Rows from expert 2 of block 7, named by matrix and row number. Rows with one number belong to one neuron. Each number is 200 + 30 x the weight over the matrix's rms, rounded and kept within 0 to 999. All counts start at 0.
# gate: expert gate (model.blocks.7.mlp.gate, 8x128x256), inputs 0-127
# up: expert up (model.blocks.7.mlp.up, 8x128x256), inputs 0-127
# down: expert down (model.blocks.7.mlp.down, 8x256x128, transposed), outputs 0-127
gate.25,200,192,201,200,195,201,199,211,197,200,208,201,200,201,200,189,200,201,200,200,200,200,272,200,199,199,200,200,200,200,201,219,200,197,197,212,201,205,200,199,200,201,201,200,167,199,201,200,206,199,197,200,268,200,199,204,200,174,200,207,200,200,199,200,201,199,105,202,204,200,322,237,196,200,289,200,200,200,200,200,194,200,197,200,204,200,214,150,200,200,200,200,199,200,200,199,195,200,201,198,200,200,200,288,200,200,200,200,192,200,200,194,200,200,200,199,200,200,290,198,199,202,203,201,201,222,200,204
gate.26,164,160,178,186,204,202,200,192,199,205,204,201,116,224,202,261,196,203,210,204,200,102,185,247,201,197,205,266,206,194,154,172,199,193,197,180,205,135,204,197,204,200,200,213,196,199,199,196,170,268,201,200,215,203,186,201,189,201,206,202,196,208,200,235,195,200,265,201,197,204,200,197,198,207,196,200,194,202,203,196,199,203,195,204,190,193,205,198,174,209,200,201,355,203,195,90,198,184,203,199,217,193,200,201,198,185,196,197,197,168,312,187,201,176,198,214,200,194,96,203,199,204,125,259,200,199,208,200
gate.27,200,200,201,200,149,200,201,201,200,198,202,199,203,198,200,199,156,200,200,199,343,202,200,198,214,200,199,200,197,201,200,201,200,201,200,200,200,200,198,200,199,200,200,200,200,200,200,201,200,200,200,200,197,199,201,199,202,199,199,200,200,200,200,199,201,200,200,200,201,199,200,200,201,198,200,205,201,200,164,201,200,200,200,199,200,201,200,200,201,200,200,199,199,198,200,202,200,201,199,131,198,200,200,199,201,200,201,201,201,202,199,234,200,201,200,199,198,216,201,200,201,199,208,200,201,200,199,200
gate.28,200,199,200,200,200,201,199,200,222,201,200,201,209,200,156,186,200,200,202,200,173,200,207,200,175,200,202,203,166,199,281,197,190,203,198,221,182,199,221,200,201,205,225,202,200,201,197,199,200,190,201,201,199,201,200,202,200,203,201,200,199,202,200,217,200,181,258,201,196,269,204,184,199,199,128,183,199,238,201,200,202,199,200,201,269,199,212,155,197,200,203,199,200,145,193,198,191,197,198,197,183,198,202,202,200,198,198,198,198,200,200,200,201,198,202,200,200,199,199,200,198,201,192,202,198,199,200,201
gate.29,200,201,200,212,200,201,203,227,224,196,182,87,199,188,177,200,252,200,192,200,232,211,286,200,201,200,195,206,200,205,200,301,201,198,203,193,200,202,135,201,200,200,200,193,200,216,203,200,199,201,178,93,252,200,201,188,200,202,108,200,269,199,200,200,209,202,199,200,203,197,192,200,204,200,266,200,200,190,162,200,201,200,206,200,146,195,198,200,235,202,199,179,193,163,200,202,208,202,201,200,153,200,184,185,246,207,200,212,242,202,160,196,201,209,218,198,200,200,200,200,207,166,201,200,207,208,201,169
gate.30,242,200,200,200,200,198,200,200,199,197,199,200,200,195,195,186,200,191,197,196,187,245,200,196,203,200,200,198,200,200,200,217,195,208,202,200,199,200,200,213,198,200,202,200,218,259,217,203,199,207,67,200,196,200,200,199,205,226,200,179,212,183,203,198,244,200,201,200,200,198,199,200,215,186,200,192,201,200,198,368,246,188,200,199,199,218,200,252,326,200,201,199,200,198,142,200,201,201,170,201,200,199,199,200,200,271,200,228,202,255,197,200,200,201,200,148,195,202,200,208,198,192,200,200,199,201,155,128
gate.31,204,216,203,201,197,198,201,201,200,197,200,197,194,192,200,200,206,200,201,193,202,206,199,192,204,202,196,195,188,201,201,200,200,209,205,200,196,231,198,200,199,200,210,174,214,199,388,267,201,200,200,199,200,193,265,199,205,198,198,200,203,198,205,198,229,200,200,200,204,197,220,204,200,190,256,200,201,199,198,205,200,200,200,196,200,205,199,202,208,193,202,115,195,195,148,204,208,210,198,226,194,200,200,200,201,202,204,200,201,201,195,203,200,205,130,196,200,208,202,201,202,146,200,200,153,200,200,197
gate.32,203,199,205,205,199,169,207,201,199,197,197,266,199,198,200,197,200,200,185,196,199,201,202,198,199,202,197,199,166,202,201,205,201,203,200,239,199,203,198,171,198,196,204,198,203,200,211,203,201,200,201,200,169,196,200,201,203,195,200,195,202,192,200,197,205,200,200,201,205,190,225,203,202,193,198,244,221,171,199,203,199,200,208,199,197,199,200,211,203,190,203,199,197,197,203,201,199,201,95,199,198,277,146,198,199,199,205,200,199,295,196,202,200,202,211,199,200,200,203,200,202,200,204,200,203,194,200,160
gate.33,207,198,191,157,181,202,220,200,199,199,193,166,190,200,197,197,200,201,152,168,200,220,212,194,200,229,200,196,158,201,200,200,202,201,200,201,199,279,199,211,199,199,203,269,200,204,206,247,203,200,196,195,200,164,204,200,245,200,199,200,209,198,201,199,200,213,200,186,200,199,308,204,199,156,193,200,201,200,200,200,186,199,210,199,204,199,186,226,200,195,195,196,194,184,204,235,196,200,186,200,193,201,200,177,211,199,253,291,279,202,189,205,205,239,201,200,194,288,209,316,201,201,200,186,201,201,199,202
gate.34,200,201,199,200,212,199,201,200,197,200,200,199,222,200,199,252,201,153,200,200,203,201,200,200,199,200,200,313,200,200,202,201,203,202,201,198,198,197,196,200,200,169,200,198,201,200,200,200,200,201,196,199,199,200,231,171,200,200,199,200,209,200,200,200,200,200,290,209,142,202,196,200,202,200,191,200,200,199,79,200,200,264,201,209,200,200,196,180,203,155,200,200,200,200,200,201,200,200,200,200,160,200,200,200,201,204,203,201,272,201,199,200,126,200,203,199,200,201,200,200,181,200,199,200,200,197,200,188
gate.35,200,203,200,204,200,199,202,202,203,192,198,199,200,198,195,200,203,196,190,199,215,248,219,197,194,221,197,250,199,201,191,200,189,148,202,234,198,210,198,204,199,200,200,198,202,199,203,202,197,203,199,198,214,199,201,198,201,200,199,200,201,200,199,198,204,204,202,200,124,194,200,235,202,199,200,200,200,200,198,202,201,196,202,173,199,208,197,203,203,180,206,199,199,198,198,202,200,201,200,200,200,201,112,199,202,203,201,201,202,201,200,200,200,201,211,196,199,200,202,133,202,179,250,197,203,200,199,194
gate.36,213,198,199,195,237,200,199,201,192,160,157,167,218,200,201,199,203,214,248,200,330,199,202,199,200,253,190,315,272,199,204,199,210,201,201,181,200,233,178,199,155,194,204,201,231,347,207,245,227,199,208,199,197,91,209,200,208,185,204,188,257,191,207,197,199,271,180,227,206,162,247,262,199,201,187,175,210,199,201,274,212,199,200,201,353,205,200,199,200,177,239,174,201,120,224,199,198,200,207,201,202,230,182,202,200,185,220,279,204,198,173,244,216,199,225,167,199,200,199,200,136,158,326,117,199,207,203,97
gate.37,200,197,200,221,200,202,199,159,202,201,101,202,186,200,203,210,199,200,82,200,200,165,200,194,216,282,214,201,199,199,197,190,202,255,323,292,148,181,228,201,201,195,212,200,217,200,198,200,201,266,235,180,187,275,177,202,203,202,201,169,201,192,142,201,198,198,200,201,172,77,197,200,199,113,177,143,198,201,201,199,207,127,200,201,110,204,201,254,198,160,199,201,113,201,161,205,206,199,199,226,203,200,210,202,192,295,211,159,296,199,201,404,202,198,209,200,196,199,207,204,201,127,224,198,91,178,199,153
gate.38,201,199,204,200,198,199,200,204,209,201,200,182,200,197,200,246,206,200,198,201,197,200,209,196,161,200,200,200,199,200,205,197,200,210,147,202,200,199,200,232,200,201,197,200,209,211,197,200,200,196,184,200,188,200,323,197,199,201,200,200,200,200,200,200,201,200,200,200,200,200,193,198,206,201,202,198,200,200,152,201,200,201,200,211,200,197,200,200,200,202,199,200,200,200,240,200,224,201,197,201,164,207,198,200,200,204,200,204,201,200,193,203,200,200,199,200,212,199,203,200,199,185,215,200,200,200,198,201
gate.39,197,200,199,196,123,201,253,200,198,173,224,203,194,203,209,210,195,206,205,143,213,199,163,201,201,198,204,203,178,208,191,192,198,216,200,202,201,201,178,200,182,200,206,200,225,200,336,201,204,237,201,200,205,201,197,202,233,191,202,181,198,203,193,202,258,195,199,174,199,200,200,218,194,202,201,204,203,123,175,197,198,201,203,203,201,200,197,200,196,200,195,180,202,202,127,196,181,198,200,211,200,201,204,177,200,209,199,196,198,197,206,205,200,198,200,198,159,204,200,200,221,186,200,200,193,196,202,200
gate.40,37,101,114,60,428,319,115,56,251,374,198,366,301,313,273,226,104,217,211,318,142,0,192,302,166,137,394,313,495,115,207,96,134,90,120,219,283,180,341,185,288,258,0,277,120,214,70,26,192,2,325,290,275,394,116,232,107,328,313,199,125,487,0,465,103,162,204,262,22,243,211,145,102,313,292,178,146,308,398,49,194,283,165,319,176,198,286,203,0,317,111,179,421,378,157,87,203,0,329,162,418,188,234,365,126,78,101,88,112,103,350,154,221,104,146,485,270,65,150,68,127,208,157,288,78,100,296,316
gate.41,199,207,200,286,200,189,200,373,98,200,199,193,163,132,184,201,211,204,105,200,224,183,200,201,200,199,178,198,201,314,202,207,223,200,201,172,198,201,199,196,200,200,201,137,200,198,204,217,200,224,199,197,42,155,200,200,199,185,199,200,177,199,224,200,201,199,200,200,211,197,200,202,200,200,191,214,200,68,197,200,200,200,146,198,200,187,201,199,217,202,209,201,93,192,247,199,152,211,199,213,200,200,189,199,200,202,171,199,199,200,201,202,199,204,251,199,200,200,201,200,203,200,200,199,200,200,200,198
gate.42,200,200,200,199,200,200,200,200,200,200,200,201,211,201,200,200,199,200,200,244,200,199,200,200,200,200,201,179,200,199,198,193,200,200,200,200,200,200,151,200,200,200,196,200,200,200,200,200,200,200,200,200,200,201,200,200,200,200,200,200,200,200,200,200,200,200,200,200,199,202,200,198,200,208,200,199,201,200,201,198,185,200,200,200,200,197,200,200,199,201,136,200,200,200,200,200,200,199,200,193,199,200,200,200,207,198,200,200,200,200,183,200,200,220,200,200,200,200,200,200,200,200,200,200,193,200,200,200
up.25,201,209,201,200,200,194,203,185,202,199,196,199,185,195,187,200,201,184,199,198,205,208,171,189,203,228,200,200,199,245,205,197,162,203,210,290,198,201,198,200,198,194,193,191,201,224,147,200,193,201,196,191,252,200,201,184,203,199,199,199,202,199,201,199,201,201,222,198,200,199,206,206,202,197,205,203,200,200,200,208,201,200,202,198,200,200,197,203,200,240,200,200,199,199,208,201,200,202,198,240,200,201,203,210,172,209,202,206,227,202,199,201,200,200,200,196,198,202,200,208,206,190,199,196,197,191,199,108
up.26,163,202,200,175,208,200,201,135,208,154,199,200,199,212,200,218,200,199,206,201,206,132,187,225,196,199,200,278,201,200,176,207,193,145,200,182,219,263,202,200,200,200,160,200,200,186,204,200,162,200,249,194,203,342,166,200,197,199,200,200,200,200,177,277,200,199,198,193,199,197,199,200,91,204,200,200,197,209,200,157,202,191,200,200,171,211,200,202,119,201,62,191,200,200,138,198,199,196,223,198,274,176,191,200,200,197,200,200,200,200,245,176,197,199,187,200,191,199,184,216,200,199,196,199,202,210,200,187
up.27,200,200,200,200,203,200,200,200,200,200,200,200,206,200,198,197,200,200,199,193,200,200,200,200,219,200,200,215,200,200,197,202,200,200,201,200,200,199,200,201,200,200,201,200,200,200,200,200,196,200,200,200,200,200,200,200,200,200,200,200,200,200,200,200,200,200,208,200,200,199,200,200,200,190,193,202,200,200,200,200,200,200,200,200,200,200,200,200,200,200,198,200,200,199,200,200,201,200,200,200,200,200,200,200,200,200,200,200,200,200,49,209,200,200,200,200,200,217,200,200,199,200,127,200,200,201,200,200
up.28,200,197,192,202,187,200,198,201,200,200,201,307,266,211,201,199,200,218,200,200,128,200,200,199,214,198,200,200,200,200,228,200,200,200,198,200,200,199,200,200,200,200,201,200,200,200,200,195,202,194,276,201,102,200,200,200,200,208,111,201,200,200,201,200,187,202,205,200,200,200,159,200,200,200,201,274,200,210,200,200,198,204,196,204,204,191,287,200,200,207,196,200,249,200,206,230,110,200,201,200,200,200,200,200,198,200,200,200,157,200,202,182,200,200,201,200,203,199,200,198,198,200,285,202,200,203,201,206
up.29,200,194,200,222,200,178,284,202,200,195,190,111,201,152,192,174,226,200,199,200,278,227,204,200,201,200,157,205,200,269,210,272,233,197,239,194,195,198,200,200,200,189,200,181,200,206,205,200,200,213,148,184,190,89,200,193,200,174,178,200,206,199,261,160,205,192,197,199,200,197,185,200,209,147,198,227,200,184,110,204,264,192,201,200,200,200,200,200,225,207,193,198,193,200,226,219,211,232,200,200,200,199,162,200,200,207,226,217,231,210,178,188,201,203,201,198,200,200,200,200,201,199,212,176,333,220,198,200
up.30,159,192,198,200,200,207,197,124,261,197,203,193,221,203,201,183,200,185,202,206,89,198,246,160,199,194,201,169,205,220,209,213,198,197,201,200,205,197,204,198,203,71,208,203,199,198,197,196,128,196,242,210,180,200,197,176,196,204,202,181,197,202,197,203,196,197,207,215,198,196,193,184,200,203,204,184,197,204,193,198,192,199,195,188,207,242,202,195,205,136,185,139,203,204,207,199,260,200,206,204,211,194,186,204,195,194,197,197,200,198,198,193,200,233,200,205,207,195,199,208,138,201,331,203,200,227,206,209
up.31,204,200,203,207,197,197,278,200,201,198,200,195,198,195,199,196,206,203,175,196,203,203,200,99,201,202,200,198,194,202,201,200,202,202,248,216,191,200,198,202,198,199,202,199,203,169,202,203,200,201,197,196,201,155,202,199,203,200,200,199,205,197,202,197,207,259,213,199,201,198,200,202,200,194,197,282,201,200,197,203,201,200,171,139,218,199,195,203,203,120,239,199,195,198,202,202,201,204,198,199,197,200,191,199,203,205,196,203,201,203,193,204,200,202,200,194,197,204,201,200,201,200,195,199,200,207,200,200
up.32,200,200,210,200,206,196,204,202,214,198,197,199,202,200,202,196,200,193,200,200,176,200,200,200,195,202,200,219,199,219,200,341,197,200,200,220,198,207,200,200,210,199,197,198,201,225,255,202,193,200,199,172,206,198,201,199,202,199,196,195,204,199,197,200,202,200,201,198,200,200,131,195,205,199,237,193,167,201,196,201,206,199,201,197,191,199,198,204,200,199,155,193,200,176,198,203,203,200,187,200,195,196,191,199,252,200,203,208,205,244,197,175,200,201,191,198,200,200,200,213,200,200,200,196,204,208,200,194
up.33,188,200,159,207,202,197,199,200,195,201,200,201,201,200,200,213,216,200,274,201,199,198,201,200,202,201,201,203,200,200,276,199,255,199,203,180,200,189,200,88,200,201,188,196,179,135,200,172,198,201,203,211,201,199,202,199,102,201,198,281,199,201,197,200,192,195,167,266,199,302,117,187,201,200,211,250,199,200,196,201,172,200,193,266,203,228,232,167,207,202,208,208,178,380,158,204,214,201,200,238,210,198,202,200,193,237,199,197,206,202,181,166,200,200,199,199,223,200,198,168,200,194,212,353,200,141,292,194
up.34,200,200,200,201,200,200,200,236,194,196,200,188,206,200,200,150,200,200,200,200,200,200,203,200,219,199,199,200,200,200,200,212,201,200,200,126,200,216,249,211,236,200,205,300,200,200,209,199,257,200,200,201,150,199,95,200,200,201,200,200,200,200,213,200,199,199,181,202,218,200,198,205,198,201,200,200,199,194,200,196,165,200,199,200,201,112,255,198,200,200,201,203,199,189,207,199,196,201,201,200,200,200,202,201,197,217,200,199,199,200,200,200,200,200,200,200,202,199,202,200,273,200,199,203,200,206,200,224
up.35,200,198,225,200,200,201,201,202,201,193,192,199,198,200,199,198,198,204,174,200,207,200,227,200,201,200,200,234,200,200,302,198,196,0,200,192,200,202,168,296,198,199,200,203,201,196,199,200,200,200,202,201,206,200,192,200,200,203,202,209,200,200,167,199,200,207,198,202,200,200,199,201,197,199,194,209,200,185,200,199,201,200,200,200,197,200,199,200,200,114,202,175,199,200,202,201,194,231,205,193,163,201,202,200,200,200,198,200,211,207,200,220,200,202,157,200,198,190,201,191,196,200,284,199,199,196,201,200
up.36,153,196,177,94,364,242,198,163,255,201,180,197,298,200,200,146,181,292,200,220,219,159,263,235,183,199,198,327,201,183,214,195,201,154,193,198,208,200,212,203,202,213,195,220,199,261,160,166,250,178,200,193,236,202,199,239,163,200,200,200,200,263,192,268,187,85,200,200,160,201,199,196,199,273,223,202,124,292,260,72,202,206,199,215,201,203,438,108,166,201,201,201,222,222,202,200,212,137,309,198,209,202,199,269,77,174,200,155,163,199,200,197,249,201,202,223,201,200,106,202,123,200,219,263,140,201,231,247
up.37,200,199,206,199,224,195,205,174,215,196,175,200,193,200,204,217,210,195,200,200,198,165,188,81,164,219,233,244,199,199,192,198,198,251,210,204,199,116,206,200,104,199,220,198,201,188,200,202,159,238,196,148,133,200,201,192,239,196,307,24,252,201,109,201,195,198,225,186,199,127,194,200,205,198,203,180,198,204,192,201,214,167,190,201,161,199,197,214,199,189,95,194,200,200,181,208,210,200,164,263,236,201,273,201,204,218,202,204,213,202,200,252,201,200,118,200,202,204,183,230,285,183,278,187,203,268,191,96
up.38,197,203,200,200,205,199,200,201,198,200,200,201,209,209,200,200,200,146,210,210,200,113,196,209,203,199,200,206,202,200,199,202,225,199,200,138,201,156,204,200,202,203,203,200,197,200,200,200,194,200,193,201,200,200,199,200,198,200,200,199,199,200,195,199,199,181,200,201,200,200,193,194,210,204,200,201,200,199,305,219,199,196,199,200,197,200,201,200,200,209,191,197,201,206,135,200,204,200,202,202,200,153,198,201,200,199,199,199,201,200,200,184,199,200,195,201,202,198,195,202,264,199,157,200,200,201,204,197
up.39,212,206,200,200,201,199,261,207,194,189,225,200,121,186,200,201,200,200,200,93,168,206,156,199,200,200,183,205,174,200,199,200,200,208,200,201,200,243,162,201,200,200,215,229,208,156,220,203,201,208,200,195,202,182,200,195,218,195,200,199,200,200,200,198,224,200,164,133,291,200,197,257,200,200,200,229,218,184,200,202,200,200,200,121,199,205,71,213,200,158,200,199,128,93,198,200,170,219,199,207,192,272,203,199,201,202,204,200,233,236,200,233,185,200,200,197,157,206,201,200,200,201,200,200,198,198,200,232
up.40,200,199,208,161,328,190,200,195,203,200,91,200,118,303,196,226,200,202,194,341,197,200,202,240,184,210,200,303,200,106,102,36,196,196,141,231,200,79,200,201,195,200,119,200,200,189,200,206,46,204,200,199,214,200,200,200,171,200,200,200,200,200,106,200,216,202,390,166,0,200,213,149,200,200,193,174,200,200,200,200,303,145,235,200,81,199,188,345,154,200,53,158,239,199,106,200,212,200,184,197,199,205,175,200,200,200,200,212,201,201,200,200,200,200,112,200,194,200,173,227,199,200,221,186,200,193,200,201
up.41,199,197,196,200,212,202,194,199,200,206,204,202,204,200,189,199,200,200,202,201,201,198,200,203,200,193,200,199,261,200,200,208,203,195,195,211,201,195,245,158,201,206,181,200,192,216,200,200,201,199,198,200,199,200,218,200,89,204,203,213,200,200,198,207,199,199,200,200,200,203,200,196,200,202,142,209,200,74,215,145,193,335,199,202,200,199,203,193,195,210,196,202,233,201,201,192,108,193,203,202,200,197,223,201,218,194,188,184,197,197,200,221,200,199,196,203,200,195,200,200,222,200,201,120,200,204,201,202
up.42,200,200,200,214,200,200,200,200,200,200,200,200,200,202,200,156,200,200,200,202,200,200,200,200,200,200,200,200,191,200,200,200,200,200,200,200,200,198,200,200,200,200,200,200,200,200,200,200,200,148,200,200,200,200,200,200,182,200,200,200,200,200,200,200,200,200,200,200,200,200,200,200,200,200,200,200,200,200,200,200,220,201,200,200,200,200,212,200,200,218,200,200,200,201,200,200,200,200,200,200,200,200,200,200,200,200,200,200,200,200,200,199,200,200,200,200,200,200,200,200,200,200,200,200,200,200,176,200
down.25,200,200,201,200,200,199,200,197,200,201,113,230,200,204,200,202,201,214,184,200,199,200,200,200,149,230,219,200,203,200,200,200,200,200,201,228,200,196,200,198,182,196,83,198,201,200,153,200,200,143,202,198,192,200,190,199,196,205,200,354,264,200,116,200,200,198,200,221,197,200,199,229,199,198,199,201,255,200,202,200,201,200,159,199,202,200,200,200,201,189,181,199,200,201,255,199,250,197,200,197,200,200,223,293,201,200,200,200,200,200,200,199,201,196,200,200,200,148,193,212,203,187,200,190,200,200,200,200
down.26,215,300,203,204,200,202,237,194,243,201,197,188,188,198,200,184,200,201,195,206,204,198,192,198,192,196,181,179,217,183,171,198,200,196,171,200,193,194,200,201,200,212,196,194,201,200,198,309,201,172,201,207,128,167,201,205,199,199,200,200,199,191,200,157,200,226,200,201,201,199,198,183,203,198,273,197,205,149,197,191,202,200,196,222,201,200,200,200,203,212,204,200,190,203,190,210,272,200,252,200,196,156,199,197,199,206,199,232,201,200,200,204,197,204,202,200,204,201,199,175,200,196,201,200,205,200,200,200
down.27,200,220,200,200,200,200,236,276,200,200,189,200,155,200,174,200,200,200,200,200,223,200,200,206,204,200,200,220,197,200,200,200,200,200,200,199,200,200,200,200,200,200,200,200,220,200,200,162,269,200,200,209,200,200,200,200,227,200,200,200,238,201,200,200,200,200,200,200,200,200,200,200,200,198,200,200,200,200,200,186,200,213,204,117,200,200,200,200,200,222,200,174,201,207,200,200,201,200,200,200,200,200,89,200,200,200,200,200,200,200,200,200,200,200,200,157,200,200,200,200,200,200,200,200,200,200,200,200
down.28,201,179,200,200,200,202,200,200,199,181,200,200,135,200,96,227,200,200,199,200,262,201,193,200,240,200,200,201,200,200,216,230,203,199,200,197,200,199,293,200,237,201,200,199,200,200,200,200,290,200,200,201,200,200,189,200,200,200,200,197,200,199,200,200,200,199,149,200,200,199,186,203,158,200,200,100,200,200,223,195,200,183,200,200,200,200,201,207,200,200,200,201,200,200,206,207,203,200,200,201,222,179,199,200,200,202,206,200,204,201,200,200,212,204,163,200,206,199,200,116,200,223,200,132,200,200,200,200
down.29,226,195,131,200,242,198,273,258,205,202,197,180,200,190,185,196,224,200,259,204,187,196,200,202,212,204,176,243,188,200,200,199,204,203,208,87,141,262,155,227,298,207,201,272,200,181,205,200,199,203,201,206,179,197,198,199,223,208,190,197,205,228,204,201,201,185,188,206,204,198,183,200,204,163,196,183,102,180,195,200,259,205,200,200,203,202,216,200,200,209,207,216,202,192,198,209,310,200,204,173,193,196,189,195,197,127,121,197,200,202,194,226,196,200,198,196,66,357,196,201,195,203,197,201,203,216,201,204
down.30,200,123,200,207,200,198,200,200,200,142,202,199,245,190,200,202,201,196,212,203,134,194,209,195,256,189,184,197,201,201,200,141,200,203,201,189,209,200,200,256,196,198,199,203,141,114,203,201,205,214,198,200,203,190,197,201,203,197,200,129,204,198,201,200,199,201,191,198,189,200,197,198,294,189,201,200,200,214,192,194,193,198,236,230,201,200,216,222,257,201,200,198,196,200,202,199,200,200,199,204,210,210,199,201,157,200,214,191,206,200,200,202,199,205,348,200,221,200,199,197,200,208,203,203,200,217,237,198
down.31,196,200,200,200,200,200,199,195,203,200,203,200,137,208,200,200,200,200,184,201,199,196,201,199,201,199,201,200,254,201,201,200,197,200,202,201,202,201,201,198,201,195,202,199,237,201,202,200,200,200,200,200,200,200,198,197,197,239,210,200,177,101,199,202,200,201,250,200,200,202,199,197,194,202,200,200,201,170,198,202,198,154,199,202,199,200,198,267,186,173,198,200,199,202,124,200,203,201,200,169,202,200,201,200,200,200,194,200,201,200,220,199,198,198,199,201,202,200,201,201,200,199,200,203,200,200,202,200
down.32,196,201,203,201,156,200,202,196,199,199,200,200,202,199,145,203,200,199,204,165,198,179,201,199,200,199,274,200,211,200,199,200,200,284,204,200,201,251,200,200,200,197,202,183,200,198,216,199,198,304,200,0,200,199,200,196,272,199,200,198,201,200,200,201,200,186,200,200,199,200,200,200,202,189,200,198,200,202,206,219,198,199,200,76,199,152,200,200,207,199,200,199,200,199,200,199,242,200,149,164,205,201,199,201,201,165,200,200,202,200,164,198,200,198,201,199,200,281,238,241,206,202,226,180,200,206,201,199
down.33,79,194,200,258,168,201,276,199,144,198,196,202,184,219,200,203,202,200,201,197,252,204,190,200,266,199,212,198,166,220,155,260,200,194,200,213,186,200,210,187,201,120,200,116,222,98,203,281,191,203,200,201,197,199,137,198,177,181,199,346,200,200,196,177,165,206,211,224,197,201,194,196,196,200,207,199,200,200,205,199,200,271,201,257,200,215,197,239,193,201,190,189,158,211,201,206,202,201,202,151,271,200,200,200,213,130,199,200,211,201,200,51,202,200,197,223,197,201,180,197,200,197,200,199,201,111,171,202
down.34,200,200,291,169,200,149,200,159,209,200,200,208,200,193,200,200,213,261,200,200,200,200,233,200,199,200,200,227,236,201,200,223,230,200,200,202,220,197,200,202,200,200,201,197,156,297,214,200,200,200,200,200,200,200,186,200,200,205,200,215,200,200,200,201,177,199,206,200,200,200,199,200,165,200,193,233,203,200,124,200,200,197,200,182,200,200,197,207,201,200,200,201,200,198,191,200,203,115,200,199,191,211,200,241,218,201,201,205,200,200,200,204,200,200,199,201,319,145,200,200,200,200,197,196,200,289,200,91
down.35,201,199,200,199,201,200,240,200,180,146,126,201,194,200,200,200,204,207,191,200,246,202,209,202,191,200,196,200,202,201,294,163,346,184,238,214,197,191,202,197,143,199,197,190,200,105,63,211,187,279,201,200,199,200,135,199,195,215,200,200,198,151,170,199,202,198,206,201,200,199,198,200,194,203,201,166,206,173,199,197,201,199,199,203,200,200,181,208,180,201,183,193,199,201,201,190,230,200,200,404,171,204,200,199,188,199,201,200,205,201,200,171,200,205,199,219,221,62,200,199,211,200,203,105,212,208,202,201
down.36,198,198,201,211,206,149,200,219,200,255,141,128,202,197,190,177,212,199,201,203,212,201,202,206,191,216,163,245,201,200,190,200,193,200,241,234,199,201,170,204,200,193,197,194,220,199,219,214,202,199,174,196,262,191,311,200,194,200,198,201,209,237,199,202,203,149,209,206,200,194,167,201,200,199,199,200,197,199,196,201,200,187,200,181,200,201,200,225,190,201,198,200,210,195,207,197,242,293,205,195,191,200,150,208,200,243,344,200,197,201,198,211,197,199,199,200,199,201,109,142,200,149,186,200,201,204,192,200
down.37,199,201,199,212,200,200,199,197,154,76,215,198,213,223,227,200,207,204,110,200,201,197,199,199,201,199,201,200,198,202,198,200,200,201,165,201,200,251,180,200,186,194,237,169,275,190,192,310,200,213,184,200,198,140,201,201,178,189,237,200,248,157,201,192,202,200,253,185,201,202,201,178,144,200,204,207,228,196,200,200,62,173,301,174,131,139,158,200,269,88,247,197,199,199,222,189,199,200,200,203,306,197,202,200,190,231,201,194,211,226,210,209,200,234,202,201,200,200,199,199,216,91,243,200,200,199,59,201
down.38,200,200,206,200,198,201,201,197,223,199,127,207,200,200,201,202,198,222,198,200,126,200,200,199,201,200,212,200,202,202,200,200,200,200,200,205,200,200,242,200,200,200,231,196,189,211,156,198,200,200,199,196,201,299,201,200,203,157,201,197,200,200,200,202,198,200,200,200,198,200,222,162,201,200,199,200,201,207,201,203,195,200,200,198,200,198,200,190,201,191,200,200,200,197,200,197,195,200,199,199,200,200,206,208,201,196,200,200,200,199,202,197,201,192,201,201,200,195,201,200,200,203,200,255,199,201,201,199
down.39,171,198,200,120,201,199,201,173,211,204,201,305,199,220,199,165,204,207,198,200,188,125,200,200,197,200,218,206,242,201,214,132,197,200,203,206,200,201,139,213,183,219,202,187,207,148,256,194,198,204,297,226,204,231,195,77,197,201,200,202,200,206,184,204,202,143,232,201,203,220,196,204,195,212,173,201,207,200,205,200,200,165,200,202,198,201,169,206,202,200,197,139,227,207,197,182,200,197,201,210,203,207,212,199,221,195,155,168,207,192,201,246,200,186,190,200,199,162,204,194,201,168,125,191,201,133,266,201
down.40,175,199,231,200,200,201,250,200,201,157,186,200,227,134,224,200,200,200,266,200,201,154,201,200,83,194,176,336,191,199,211,141,199,129,198,184,209,206,200,202,222,154,160,202,200,219,203,200,187,184,200,202,151,200,196,190,194,202,197,188,200,198,188,200,199,189,203,202,204,200,200,165,278,221,204,200,199,230,205,374,190,200,188,258,202,200,168,200,200,213,160,47,200,271,201,200,201,181,218,202,200,104,190,200,290,200,200,201,210,202,252,115,147,206,200,200,274,292,200,202,170,200,199,240,202,201,200,200
down.41,194,201,200,200,221,200,201,191,203,201,201,192,202,201,144,200,199,200,202,201,188,194,113,202,200,129,204,200,200,201,194,200,152,203,202,201,202,202,198,203,202,199,201,200,213,194,200,200,234,200,201,200,205,203,207,199,199,219,200,198,203,187,115,207,211,200,196,197,200,200,206,197,224,200,197,210,200,200,199,202,195,198,199,200,199,199,208,200,203,200,200,208,200,197,192,228,254,177,200,273,197,200,198,201,204,213,198,119,205,200,201,194,195,196,200,199,205,202,182,204,198,206,198,200,200,203,177,200
down.42,200,200,200,222,215,200,200,200,200,212,200,200,200,200,200,200,200,200,200,185,200,115,244,200,200,231,200,200,200,200,200,200,200,200,200,227,200,200,200,200,200,200,200,220,200,200,202,202,200,200,200,200,200,200,206,200,200,200,200,200,200,279,200,259,200,200,200,200,200,200,200,260,162,200,236,223,200,200,200,200,200,200,200,200,200,200,200,200,200,260,200,200,200,145,200,200,121,175,200,200,200,200,259,200,200,200,200,200,200,200,200,200,200,200,200,200,200,200,200,200,193,133,200,218,198,200,200,147